A small multi-label image tagger, trained from scratch.
Training: 24600 steps, batches of 128.
Rows from block 7 of a small multi-label image tagger, named by matrix and row number. Rows with one number belong to one channel. Each number is 128 + 32 x the weight over its row's rms, rounded and kept within 0 to 255. All counts start at 0. Numbers have three digits each. After the name is the row's rms in percent of the matrix's.
Before each channel's rows are labels from the 100 images, of 14976, where the channel reaches its highest value: "top examples" is what is common among them. Only what is clearly more common there than usual is listed. The data: small renderings of single solids in any pose. In brackets: how many of the 100.
# convs0: first 3x3 conv (model.blocks.7.convs.0.weight, 192x192x3x3, standardized in use, each kernel summed), inputs 0-95
# convs1: second 3x3 conv (model.blocks.7.convs.1.weight, 192x192x3x3, standardized in use, transposed, each kernel summed), outputs 0-95

top examples: red (25)
convs0.83 121:172133087113123072176103109103127156079066156068140083111126160099076088141120160177145152107121097166153086158123107121111129123093160120109130117140151126069189134132187150123111161101114132099111132087057098101094135127136117127216149071142183157139098107133097192116100140131157118156
convs1.83 105:118144131155191115106129108132136131137152110165090120158142136117139133080143122151152143129172185126144137122182093124114120112132118158116087158112093133187128126161206139132115138177152186160164135076142116227143148174153150196097157125091098129096255114142116090126099145110048121126

top examples: striped (29)
convs0.92 108:125164108124105014131082140146158131088137122052151129085170121137098119200125109149039136152140122127142132119139119138161163101100074138135173165127124170099151046128164123126157130088164155128132110151124131151104097136119152164109126099148147105113135166100076115123103122124129085068
convs1.92 091:114150120140110126138148144099115164140130131124104089127127148140065114103121117128189172113132120141170139173058169159166095148106144114157116117121210121162205165114117151098159164131128154124121104082094154123140182132136111089119054122116142142139131167094157184154130127140161152141

top examples: bumpy ball (34)
convs0.158 109:119119158133125140156149167107104154156165132152126100080092103164119103167131094096140100122107154090102094100164117158111091089121140136143162112067124095103124127135172166148142159111100152087157096107084077133124119115079169130087136165119184126088144169137072141128155169116127128089
convs1.158 102:128138078125172134091150095116125158097084113105119145128169113108128177118102162108144146154123185080144104150166067123191166154148046175132155124120114166156109133101119112110110103148148143148108062149171086150088125172096085157124159147107083092165124135110103090084068149099074133113

top examples: red (31)
convs0.98 114:120119120094116062152113156182147152082106194051161107080142126143158096104121131121103098113150109096130150173141114096177113164114112167113149113167098143075136048126092102141164125097155159157115084117135112154093090132142108123108140120118165110071098121142110166143147059127136122106
convs1.98 097:131142096147155124173158099095064126173174149131180125159145127123129177109079074119138165170120193063138154105096080128140089141120091111163171129125219150142128158139102140122139206131065141101133090119101098083143158131128125127104127115118143119078069132103137145132118127147157077163

top examples: cylinder (25)
convs0.63 087:142111144186117081153160100116152154125169109083131104091203116139094156175150113134081129136123149115125130106157104234144159105162111118160186141161158139131151157153135147121153142162161170091142115115114065142118082102140182156117159106136159113137144127056110146120118100106169092053
convs1.63 088:114154153121141127131103169139165140089118149201152160183174141134117157127127183180115176133150147146173205123139157168174193139099110138100154196074094148182124110118125171139086118190179145149155153108140176192138165159085144155140116149165114113158157126168081093104148157096080186131

top examples: light from: right (54)
convs0.22 118:154100154136138129145147120094177131145129139138165137116137140116117105109195105130184192124095093139138124122145120150099078187117142081127120000108139117109155072203156158082127112141127133164134118130055117135104162141126136136134114091134111182147137142168105158170172096146152080158
convs1.22 099:036172080135123108147066138118153154128170155116137117151141147148110138125113135172149187155148166159115184111113139023140138105114107157122146139150131150107098119113141170152150094174111145146126149178176075114127125114143131081190119117123154110122131160173121148075133082113105141170

top examples: egg (25)
convs0.179 093:162103156129113193141101121116148150167109094120125120093123139144115101123123044109043150096158143117138128146150068185129149117113153094132108070126139088169098108116113159168135094134164120107113080164050000123158091121072147114141116116124139157137122142153065102133114132128140142164
convs1.179 096:135129170141121088080112060084119110182065116094085117116073184141094106114092134134104089158165151145141116081181078097067120134120156156089132172160150106119087130134155141113123125128115125104125134112136055137125092153085084123117081128137105130052136129172069061146093088153083088179

top examples: torus (58)
convs0.136 104:138144138138151200135143144182159136157150153070165160114135136135142157149153136118138145137178083132129062145142103152137089127078183073095134115147159147133190131184191141108123138179161171155126103114107066146099120127083150136117175134151140180197182150179058106172172155167141125104
convs1.136 090:176109173144167114122177133144161140090177126149158077129151128135122150148158132131127133129154192158176188140153123124088145164143115129090222126102151109200185127102104156134126154192077150115131089158128088158165135139104101177177173146109137204137141156123096193199140166124166130094

top examples: black (50)
convs0.111 095:170087091147188128146076127076088170110092199147158066047113107150124093080169106145106129144087128141162097114116139089079096104092114076108126115063155120128133142122132192092139161132077143118081089113117082156103080140075114138121161134138164160107147136170109134148087175157110042110
convs1.111 095:105109082127064118097118148168131147136144057160052224125128166120114118199167121092132167098155161141100175118117143104119167128138133206123139164136182163144107086162129049160145128095133128184162105136155165083122154161162169123126143140146182142088087134146151122151142079117155159144

top examples: red (29)
convs0.27 114:128138135098182091132160146095133177142111186067139112069128125124138103137117110127101090093164146105121111159143090100138097164121117144122130065184172193112089111105136099095166151136145150169127094091088092118125137115135077097079187111133164109113121184154102107154145166110166123125
convs1.27 099:142102145165130141187116177113132178116146123125160105162127144113123104110148100169143219118109136100176118128170142109097151122074102144115162146089177121154117136127033132092140195088057102097180159159122145172155141155147193152125079072130117120102121151166165127163082130184156123112

top examples: matte (62); striped (33); egg (25)
convs0.117 103:155080127114150182156123079133101093133119144105170074117150087147059114118098093117145162073108143127140118121168112149074090120098148146130187135086112132121124135099146127133128115116144126158131023135060017139127106146133121134187109140114170123146135144139057131110123144102100133137
convs1.117 092:117195067137151113107074127099143113137089078092091128191159101099136123136139108138123105109205130101122165066171084058049137126118112115133164176151096089146061144145093117140103130153066110110110096111141076137132104147092139133109065166093093073149122143094059054137132131151153089173

top examples: plain (91); jack (39); star block (36)
convs0.39 098:119043102098142136156134150126112139155208149081148111135133150173130151183168094198111093109126142150126162116172148132096029128157098136160167088124169141062149153123123153101146153138112148128157134111114069123095095120099160117110183148084176121118136168062086143124120153097136141088
convs1.39 097:195144142132105111101104220138103102119087151141145174106124115105151136086131107158144133183195151154155114128131099098113172131129118117121156135122114168166144095113073161093118139122083123122116131145158109240143179129147141231164137114147045128103146090153144130208133111128091092108

top examples: octahedron (27)
convs0.155 076:206149123176141154118114115137148149103137113095116101125162097136147103159144031129120170123179163134125111137146105177154159166068092065143167049132165128087118131120143130088149097130161140098142059164073076141169067092089112176116167169115153166148142130183095142196123100150137136089
convs1.155 101:122123142113108098136135158162117148127088152120177134157153125143117112128137186122140138095125091087150170141143077094076079155108123096141142031163094150132088111196148108129137091079068151164142096055068164139089146122109174103097146137177114175136110170125152079144177133158153119114

top examples: egg (40)
convs0.147 105:105079132113113225132090152108128120088144116062145108124120049149138058135138140118167157078155154071144133158151118168090111093127148096150151138140120084159141114155128131146144121114138147113130000157070109153134133118065122132164140150110108165155127148095087155089130156103150119117
convs1.147 085:161160117139142102164117111086166133138131106167105113129108054135144057089087083149169088142121123131138142097128142156115112095136166119119114131114123156072119091158159154125090130150085093164101102103114067099184077110103095138144163166122157139143110100090081173109095033145113085152

top examples: cube frame (29)
convs0.124 086:119148127138113137139105166117113144107225137154137100099100083168104162140136088117162204147122171132121148196168112129156118172137115125154167091141140197175190083115151117116164091105128159131134102130129124183138091104072128124101100160132122148115146144114112125107177196087173207114
convs1.124 090:205140122196132127171126143148147177178150149136137163141135113166118154160148078136111111196124165126156145093102107072097135069096165174099137141126177215112086123157122103091122212119099156112150156104129110107110156118111107139122167111139120106111175122173130137133088094183110105120

top examples: egg (35)
convs0.106 106:103086168158114168140143117135126115132119095079150078079126173155050116140125107142186123135161146106155125110149112130139143053119141163108170129147137099116117146129157104146150142109118130082129119095110002139142087064064137114093142116064130138060109173160110121154137097153151032121
convs1.106 087:154152055116109129099066163142135127170147142108113117144155131186098134147064072143083133113120157103159186103092132107143145157135140088149147130158196180123143100110191108045182173121106133117111093153142104128085133147132078138178177179091130131193154139114089158120060099116113129172

top examples: cog (45); jack (30)
convs0.159 098:097046199128116109150120111151153115105170181074131047134116139120140106137153135144110143091181129115109099170147115156106109099079137128140187150153116112168097148140149113118153133102128134130106061186078129131123107099071126165149153142108187138168152122073133185117144136112133117080
convs1.159 097:155169100144152111115145219135136135097048113125091170145129159147100081132090129138194199161152122148117179120117092142146144141160130172114151079082132160152189073084094172135076121137186077171169146153178123139198139149126130156096091144112159163126136050149133107143079104099064132135

top examples: metallic (96)
convs0.34 099:115128133130143167148102128075124205161144064104149004153114156097086097085162072129120164068138108161206130116150123132103104081106114133149129124172180139135133173141146165100159115174114168103125141115078088180157116109118083157097092091096109161133118102148118152142153147149123099095
convs1.34 081:224133136173173145128155154150087074152146115166152176113083123157101159149127111141173170160144176127118116122102077172110140191134169182194171099144180109079214085165101151195144138106090136104157149155142127122088149156120172131148200185154125118128129160177152169126100117132092209114

top examples: yellow (25)
convs0.129 105:124100154084113152122109134176167163069189180135159120124124150154145087142132133176074134070169096119145092164185130130075101101106129101081176091180148142167149098176123136075153100157168157155085072065107104139130135103084169187087128133134078172102128133170137123125148157122145121071
convs1.129 079:149187161141157101113135209105121145094065131132129072117187131164127132137117125091203188108116122155105173123092123109112179124113063168136147056121155176151139128088100175133153092130128143117183102116155110155185132112146162111145073114135151155123110120097195163191071164162118154118

top examples: light from: right (55)
convs0.44 110:163147180110163080120086102110142158116117095113144098170092135157082118092144086143087126086159128126188105152145123123111114106124112121191129139111142091153100104150130148126170137085067165099159126127109113157011120117079168148108126101105166166132125090154087179094147186170137116103
convs1.44 084:127134139175151153149164141127144143105175141162092163130102138167137137188152118140172125158138156192168115141122103142158167139181112180183126133087185183091147124126083160124099204098103118115110121161129088093183140112123178151111175136144182168041103153111116113157090166119115136140

top examples: capsule (26)
convs0.110 145:232139083092106116128056136124123101100085078114140093135211095131144120121122111145067130023153107125164090116159120106139193152120125110131172137082130098135121122148130114096141147116096148122129145108141137136121148162094117254109177150114137145145133220135094090088145142108139096160
convs1.110 130:089119092113150154138115147148081183141169170145197078095094098129077177151114100141155150096118142131163177179068111144121047085111111153134148131110113189096111132055104124131178139148130145088128107131125098117141107108148150031117112099135129131160115139117106170125124145106158112111

top examples: egg (30)
convs0.113 113:159099130157151136113143131104139137165160084090161124120117096152122099156138074105122130127123106064122141105128061169133112131088140072135115128131140117102135101157116091136118085148114119108114100122060009131120119172045101170104155150121138149109127178093057123128107121110131095137
convs1.113 104:124061126103100135099127081097107125073102107132113117186159092105185121101071151072107083129169111081137108126147111114108115141107126148127092095136101122162122166112128080148074151077144144140155066138129134099113091119053145120176100114131117159176138107080096133117108154118082111070

top examples: metallic (70)
convs0.102 111:110131171111127142170103123103111122135181058116145125162097121081135146114155088117101098121160084113109146151120115115126150100096148118100130161145151168124080142170156063107139128097137137102128107095113009115132102115147111152124103142123151182177131098168048183089127130157157102155
convs1.102 095:132079132101164198192118150098121199154145177105210130109142123080154129142088105182154160178135080146209173131151118138139079142123109147156135147142137153143114163129115179112106155170117122105096145151102070134154108126050132117153117071096109215138116107142088131135072147067130139155

top examples: chain link (33)
convs0.33 090:122153154112160125151127125094205124088119144118126082084125128142119080143141128126171128146138131122194107188198140093130079107130234152136099098094143161120092103121168174108120163176189134146104096066132059134132124108112139173125168121107142185099146118133088122133179140113134136106
convs1.33 083:131133081140166152168136126196202145164109124105165145127173105106118133178166138113099163119105147150170138144143198122106112081139127125125174140113159115150149146117128184133177189155108155136152167164135107122129172169104154119158157144127145133148127097182066145155143176195120157107

top examples: octahedron (32)
convs0.18 076:162161174141163055162096121076153111070124084114120088070200160146073147140115137139122152153145183090161109133164086143158131181094223171054158141113148154136102157134108137070182169149143167091139085144075082161092105109083161135107148072116120149168150139106046145141126131165129081119
convs1.18 116:114094107154131061138119142161152162126167154087187116176128055147153197183179136143076128145147110117130162114197133117117103102148054140132162170123127136081152125138156106131107165101130159152129191117106130123108125190123082138116103131112140056153149142154045131137060156138141145122

top examples: torus (26)
convs0.167 129:154117154102120102148110110135112155138161170103155158145104165208104137108109081124100086070148163125147051138173101144126118133098093108141155106156098126104114124131120101113134170111106116075110104098116108153112087131061149134152151085108202132164140255152051136082074148092124107159
convs1.167 120:197125103174093128118151175131091100132029105134060108136172145129174130119198129142159115141116143125161160115124136120091141152155126171159148123053106139132142135078131104133166140100073163113144115123122128180142163177145139194117190193088077128117147015132145156187155075145112102105

top examples: cube frame (32)
convs0.187 096:148146155199140163129162079098142065153115136068147121161143117136125061109170125139152152089162137108138102141154075170103127118096137083112138074178167089169092078142167152072163111102184147137149073097060055139158116102157135125126173114134117154091136115144090187151173087115126055137
convs1.187 084:079090139185107141183094191131187176131166156115193170152159143131136081131134095145109213152127108084164189161166129123108133113101098136113105130146183178153121126191138131147150149140113131119151146171154139150115151142084139100140126099065119142115135111121143154143118116146097142170

top examples: glossy (88)
convs0.161 084:154154161146087150147130160150153187126154087106144136094142168156120115187118084156111159136113120107177110130190091109131131153111171169070151140136165177129192098165203087160165200141144148096145149135139123172144149134124171190155188096120116130129100135163125150135087118193149198151
convs1.161 131:152110146132123126093156153109103117130150161153157102114148158167172133135188136146113018127252158222145176130154158116125141135175104110090141166141154110129076145125164138140177066172160168151135078108116142130126130141108113103137153157114162162170133124125088190164187156129093109107

top examples: star block (37); yellow (26)
convs0.30 082:166095166120119135144096096110098136087114138125158092113075132136132104156113086172058152130123099105129083094162155225144098116069108136133169148153174123141113130160143106127158151164129150121167073138106109103056141140087120190125146101153145188122137149146095148116093089105142101122
convs1.30 088:155141162169168156115150210098179133103083145124126139144094095136114103161147146165183182157139135135168186187156072116181172131143114162163159143109132150145130067101172152116059151146185097177110083111159098164140107109133168115085138177128123122138124066138104090124114206111146141101

top examples: torus (33); red (27)
convs0.180 103:121140150152121098160149167136115163098161106088170126119150138149138131179136100175117176188162094146156150164183109138174085102096108144109132146139117164145148145160155129098134189127127177117137128115097101173165149123086139166061153117140115164119125171189142171162157135206152138127
convs1.180 110:156131107104122153134058156153099126113099148119133109219141116177133105161117088111150129113152213151124145106088123076093163153150093147161175099097150109158142156109184149165126152163102166159117083095157092109130123144136122163202157152174148163163153099138083113110102159080117143080

top examples: glossy (69); light from: behind the camera (60)
convs0.45 089:131102162156115132135129181099128155107170109150136151111120128111144098199136110117097097107165130107106151151156092061116128116138170181149156141148176145167119135156139135138197159055130121096174150135102077205161101182153147226161141097104129128117146127106074152137177163123143152114
convs1.45 120:129118111135127138184149132048095090170167149147204075131145140180169147101147138169131053144170138182139167133131169133125150122150117046119169134161189063126114184135100138140143081171105159127104089145078120101115146127112123089161162154121123148152089157114118154155161132120123110147

top examples: striped (60)
convs0.69 121:152138115077128139118116133103141167059135072099167063108163079126130141138110128143093143160130181134102127156118129130114169124126139150164142149087106132128146132115163158136152075098154160103142081117101103168180097058091157148088136097118176147136132153140100152085128168109115124071
convs1.69 113:103172110173140113140154148106118131106103149121042118159138137101078055132085173137166132109151079119112096118135102086134104177107046171083082109153125098131111134121083136154078102127093065181110126148149104081147162111128065106193084154151133114118117116137105102160138133154138170133

top examples: checkered (26)
convs0.175 100:098142162215144124148131129133137161113183102100199140131138173143118123117162119155131191204130119145165129133132155130120084119108159103116140136161195130150195143172179139094219193138166147108193116198081091171130117093099141119145140114164123158155180181126133198206130187176158127113
convs1.175 097:205160182167123157151147165115183147126236119113119146162166137165130142147152090147141186142159185152112153125173116142123166123119121192143159133128151160172123125178139146123147149144120148150123134123134123137132166151094100198154168136142182139122149181174125167126120098127096134155

top examples: torus (36)
convs0.28 098:201157131158132128162128120096129198086125122143153103131113146152079104153159134141150150133114136082142117039197117140125144096082137184118109114104139150120159112131140126080106136125108124136061141143102089181089130160119192177139131093135149195146106121216103136156148119152153129070
convs1.28 086:084141138124151144114115152172136175141123128107129158151154143112183142110110082173113135153113142134146174203165165142087158153123116114154151143153182118172143195123192140137068122181120110111000140132138138050161122113125094133178101155187104126148114111111115149161124188123190086142

top examples: sphere (52)
convs0.135 107:129119172114126172150144172111146139157187088117150119129123112123099146102178103129129195134156079075126097140137038178135075099090168104123159098133120106123139112150132161123127126116110130095127023098068068110102144075039116127118121139109166161115111146175130203128142120139147109101
convs1.135 077:114095112095169078110100090118087135139047125127110088160209165138129162136049139091124146138133156099133105107123106091125155141073053132139156115121107116145116138112153139135119099134123138092096097133123043136110115169021123106164138135116062144151110116098110135118049131105089112169

top examples: wedge (25)
convs0.186 091:125124171127158146150106182119195193098183143124151170076107151107134068146139097157115135073146061110194157167138131125091091120152041101113144110162180116150133079162103161079170156126092152072142114126154062130057119105088049193073113160168179181115134146107112130136158154095176150146
convs1.186 102:083114137168122128170130103107176150151146203106123115092137099126137119156128112157155103173079089077146104119132090129113147129105189140189104128086119174087103108153187139201171155095213145103141120110116073109167144158160158128106164085143142082118132090146158117118110090143147147114

top examples: metallic (100); plain (98); sphere (36)
convs0.74 097:166155146148141139147110123138201179093147145129171077107188173161106142152114138126140148149119190147249125155188111145147133131125131174121122166111186196166116088143173132111169119174205178156129141108151090148124105181084175170072103093172138124135171100216095123160171119167140150131
convs1.74 113:139132123114141085109146159101073124129142121109168085109146152185184162124144159128146161172146155158146255197160133116088161125145132112121204184139126123191123141146149116143165092123162185107113062120114139155065134119092152182180121191122153115163194121131144160184162176113143086111

top examples: checkered (34)
convs0.182 103:116088136168083108139119125115130121124210076118144164197089171163107147086130136143072178137132090150159070128183158134132065099110138135130156118132134123117149114140109100083158146194155153114176144168084089178092054107100166142131098069113116094096119200102125105119128136121117166164
convs1.182 082:146157063118087085153132133130146067118085154122119068102182139137117131135191132144151149135132156156062157199148184122175132146149124149140127101089093132139137183112189126175173150127139117164065107128090136092077142206159125154127170139111104096114124109118149205194134157151148126118

top examples: capsule (49)
convs0.115 094:146116166145110038165120146110127081045133079159117118133096113150127077145108130123145166105153143146106130153176109156161096149104169113104129097072145136148159131135130141147118131091133171093139058125060153162108101118090192149127115088132155147185155147110140188172119134151144160055
convs1.115 092:158158121101159197139098153148164112151150146124186167132131132124101174134137115143071131125109185168114159118139160157120162160120118202140126116121126093110105086118103160126145142182124146121172136164150106177149152148068160137165134162206172102131143120158111122092146141149095162119

top examples: spring (42)
convs0.146 123:134081117125156135154151099142111114155123125087199032107115142197042135127138117146146166147122180134089119100156123146151072111122144170095131102098140102111115153127156091151162122100147163130111105140123019139152146081086098127144193106091187177149154128126091148106134073157148123141
convs1.146 095:129127126174101135089116145128155161117197151057100106184139086126166124128103084166127157084154132129142156144228166102099176163142145127157177123136145152164115099124133130143106088173063113134087090138119105147153146156165081219183168179161093092153107125103102121126154155080198108148

top examples: plain (90); cylinder (27); torus (25)
convs0.174 082:112143173122142097167130107139124178159172117100134117061161172197102135166110105105123125135116135134154170186171108123148035093095159195118169136139124201089093120136106128126107154128162135108092170109108066168146095080122140169055118060155143124101129092121156154101114100192145143076
convs1.174 104:112119122115153154175109148140108203124156152140235158172167063130156085123147118131117130087127144112138186101191108187116124173127140038114127103073133110107120120196110160107178112187092167123140101115079144160132183183082131128128159121142118138177145128216086094133148151105139154084

top examples: metallic (100); plain (98); sphere (52)
convs0.178 105:127137156129109118153098154138168183091082102123193110158209146129094100190145131145157139141111187130192162144162123131118139105131141174148181101131169186097149094178125127143167135168169155084121133161127066164168073144143182145062120089154130146124154098169106146142103166175159130147
convs1.178 110:137153091091160115093140142072135120137152092134186086121170148141211144123158150121134197185167113139137255141111138116122159102121067123118195163164077154164110170139124138112128104102140168110153097139123175223059134102077128125164102116118102162196166103120121148161156162124109083118

top examples: yellow (49); dotted (32)
convs0.163 121:130074137110111139148124105074146095127141104140125138133135130169121115180206152144109117083145135115149083108180139077121126101115150070129192113157160126096129067087157099079130105087165174107218147193100125173110122115140164164107080115141078140142120108119119099156182111114153126126
convs1.163 098:108147125155137133187106164122174204089104110068154078130133143080121103079095086137110149136103119140164139200200128117129162139142155132116095132120083116147122175150133094128212140149133063118044134091103113104140129182140123114131148156052084107127126124103139141144111144127139098122

top examples: glossy (64); bumpy ball (29)
convs0.81 122:148099129111147126166062175069112141085164080164143087111079141142123088087171158150093151087125139143116105118176122161116064091136112099163129136101204140125138156168173131119168124132138134145128048117072117136078106102070133180077170117138116114101116097142124155130154143118124132100
convs1.81 081:124081117153141124130108121091085143128138136094166118139105114125111117138077069161117157152080179078144118121174076137090122154095118146128159099110114153114127094145142089134124175088093121078158106128084099199162119119139153148166095066140108137093150165106179119122046164096159173153

top examples: checkered (38)
convs0.168 112:091147177098084135103129134099132170124201078159110135160112132101103114092129095125098107112125067149132097123152107102081099112107122069120141094130140124169085132112126124083166162189111154110093069112099111156089119116034079108168133059129176113153124194147105104145122156115165140142
convs1.168 082:142181116174126154147105124108129159106084170136168113145133099111101176166161153091133142135115150125174103132146121124071136104161112187167110170088131175073161138126121162169109113100100149101132128160085079116177103142127107085093152112128098127163087108121148144127079178161163139164

top examples: chain link (29)
convs0.165 074:125136074118144085137108185075115137109140121087075045114098177135089102167108149141166169086188143133136100155149097104123107155076142169135157147171156172121125133149126100095115151146146157121146096119161107127157070086077143186120143111130140158185132197106114153115119120094145114117
convs1.165 089:161127159099139109167107152203134133124122119152147181131145098107155133125188106128084157113129196142145106116131153091085145111114156143103163114094135083162152121086139132085153164109100138086150135061089144177083135192128140137054180154131113087165139129141125114117234140192159120113

top examples: star block (25)
convs0.188 085:139014079120143119148124161115164136139105158125141124130100158143089101141162101119119110111142155070143153138135117109052120123083117099144159110122114149148138151196165113080154094162085172126113117084113049130093124139099131114157155127095143136047157139120108140112123108128134096076
convs1.188 091:173179147122075103082113197120127114131125097187081163101137151144118128135155114156100106116181156158122150123149100068135170143166077131115118127124140170146103099069125150070115118155150122143134141136180118200163160057155110189108170114117093135098186072116137088137119098115068129187

top examples: orange (25)
convs0.49 112:083110147103145114152067159070114104109165137106145105134081112120096083152135139131092166077104102120115135130190171161182089084110101103088138100129139130092127115125090126068165151110223144155138078103096047161092127096133154149106125158141132117111128114101090184128160080127131141093
convs1.49 086:154092132116005141107045097086125126128103100138152147127090084122117130110135063041098155113133122060175104132136126116108126152124142124140128115116148131098135144158109038126064183082111114104129137161076154094179118114133173112136115132153090176163049128090160101181132167152176119136

top examples: yellow (26)
convs0.5 070:104145224114122143138118096102168124155141083107149139134168169140102100139150104188126105050163180106175150152168068205105109196105143072162160090146147100155132112090139124121142132131174182111171117109058103131100101111116145197080150104127114106159153137145105173180123069156130115144
convs1.5 094:172123155138147113200088131139166171133101135130153128148182104134128110178168125112097174062113110094184108110136141114111192113111111138126147125119119183129196135148151136114145121098154130078132161147138125118176184104126119133108172143142125125125176115081107116118097115079137120143

top examples: sphere (30)
convs0.118 098:156103160153147121172097096162112145103161125148184120161141166218095081153153063110079167076136104109154124130228092185168084122135101110147148082115154151148192093187139111101139148133189158166168097122091079174154168150109152206113130109129119122156153137123133132139177120170154155154
convs1.118 097:116105126178123115153193151102130139090188104132145116186162091166141163179092149147153144207127197139177158134112139124098115157066100148135214153101171130161134151124167116133124143138094176115124125143112184152097122118137115135160168200109136152202174170134144177184098173097137148055

top examples: metallic (61)
convs0.31 105:097103190134093188144091060129162167155204122103132138133088169134129114142134083105091102112198121117139081132146086117115092089114126119154123133192131158165086115197118052085105111140148131155094129130108122140127048110093123126177105007161147168103140148178088113144137142133119153137
convs1.31 120:143135152125136093155137135119114135114045164159189054132167126167147095133108156103132180177121125143210167131155127123153142155141156154151178131032105194092178099140138178147167099151179176142137143141116140181171114127162155170100061131108104224146146042134144194170126137128135135106

top examples: yellow (28)
convs0.65 084:122056177138131112139126156092118163107151111156166100126121156182137159165124117194169183155171123091182149137198067130111114155130135141151169108103141170161153111152139106074149166116115153106099078097082124187103150098102177207109152099159093122158091125124173146102146149185139136156
convs1.65 079:170173081193136166159118194130113103154118118124160150199157071185122113110175067134116109144201135156139111117144132074167129163087073154142154144136123123103099152136152132100180147115096207156132120160113095153116108202092077149155123115151156146145140115100037160174140120114151170135

top examples: glossy (60)
convs0.9 115:128111058118175139167093186063155139090157165140137152044078144106148089126174173100146150125158162185124150159128137126193110099174141127095128092077137131101094157128109131121149149116172142162169044115116090129205092131131124135170112149161217148081147169133075155159191100085141080112
convs1.9 077:147153126161150192166183096119140175141217130104172156149131122153172141129138114102172168200128221035147117171149067173150131136127142135180148165139202145128153150139109147151138137099101130073117095130107082122202171141089093166108119149130130175110108159193142118144108125146151141171

top examples: white (65)
convs0.105 095:118123098146189095164148128110192114076143129161138138129076131143096140183152128082118101107125113176125148188148117152133090152096185124128142153123138150129116167193194072095122099160137170153145068090133110152088086130075127133164153113136192127116139106159072125118185102107152131106
convs1.105 105:157126068178148116165164173170200163147160123139188178097158122091129144146120123153142241176111145062139149114129109151124145155115156162143185133143123147139207111140109138130099169147086126095162158153123131176139159174112142170166120122177081168114104136154166153161154168159168175139

top examples: octahedron (26)
convs0.144 081:128125137142139129145093121099124156114126104162154092098051110164096099161142102132158208047150141093145144174180088222163069131120131143113142118087141140168179095153161166098124125180094152156166082128054120181091124098081166183115151166130122131136106151141140186170140134149109106163
convs1.144 087:147082137186103154117105145158157174166156123102123128170194115173127160140178104129112132159153147154128152144110171124131204154128123137165124144190121153127117173157164109160132127088107129174063149145166127099161169171082137158185150138149144133159146138127107130104134141128151117182

top examples: red (28)
convs0.4 090:129077136146137117150085164162120167156140120125211131140152102175145122118171049101105153079144122073162160143177082192157048125152129117142172098155151135091167150163134129076125135162147133096142062163062050167175126141075113191127113132172141140130152124109083103148126139130152124094
convs1.4 097:119111140201108118174230135074127127091185129141133105165163130184119109177140189147174114159130126153169151109102124132103100113085132128107106141064168162140141136174156130126118150083134129138137124111084173081078140158142143121103176128110140124129133140117154202170058136101137136032

top examples: egg (27)
convs0.162 098:153115164095118148127129150075121150087158089073122116122166087147168102111132090101127141122118123088152105168121117141136155110093148084092163068191110081125148107164089132160146126137188143156131042120060075156151091087098129140132153141189193193140140172164086126125174126110109116154
convs1.162 090:114111164128168116149190088110123073064130151106110115132092162131144132134098202141091120117160122151149104074082130168079115139116094167130099055072134098111135089104152147185126165121124126108119115077100105084142185146115136092155205153158161130151125119156093174109099084106110127078

top examples: red (26)
convs0.169 092:151152132112138146146083138129093114125143121154133132123092146212153150170183114168117114105152141144148135162161120132117103137148087087118156108163116142161092151175150109165138097159104175118099116169109106137134074089079111215150122170113112133100122180107148116125164136167151090123
convs1.169 102:201150158126116118192123184131080161137085146102169124164138130148136092096108087124118126186141127118133142076111064146137156143124154159174151124070118138132173130103111146121194180098129167153139136087140110152158143106125137140130093097145145186143166087150106159113082074061116148118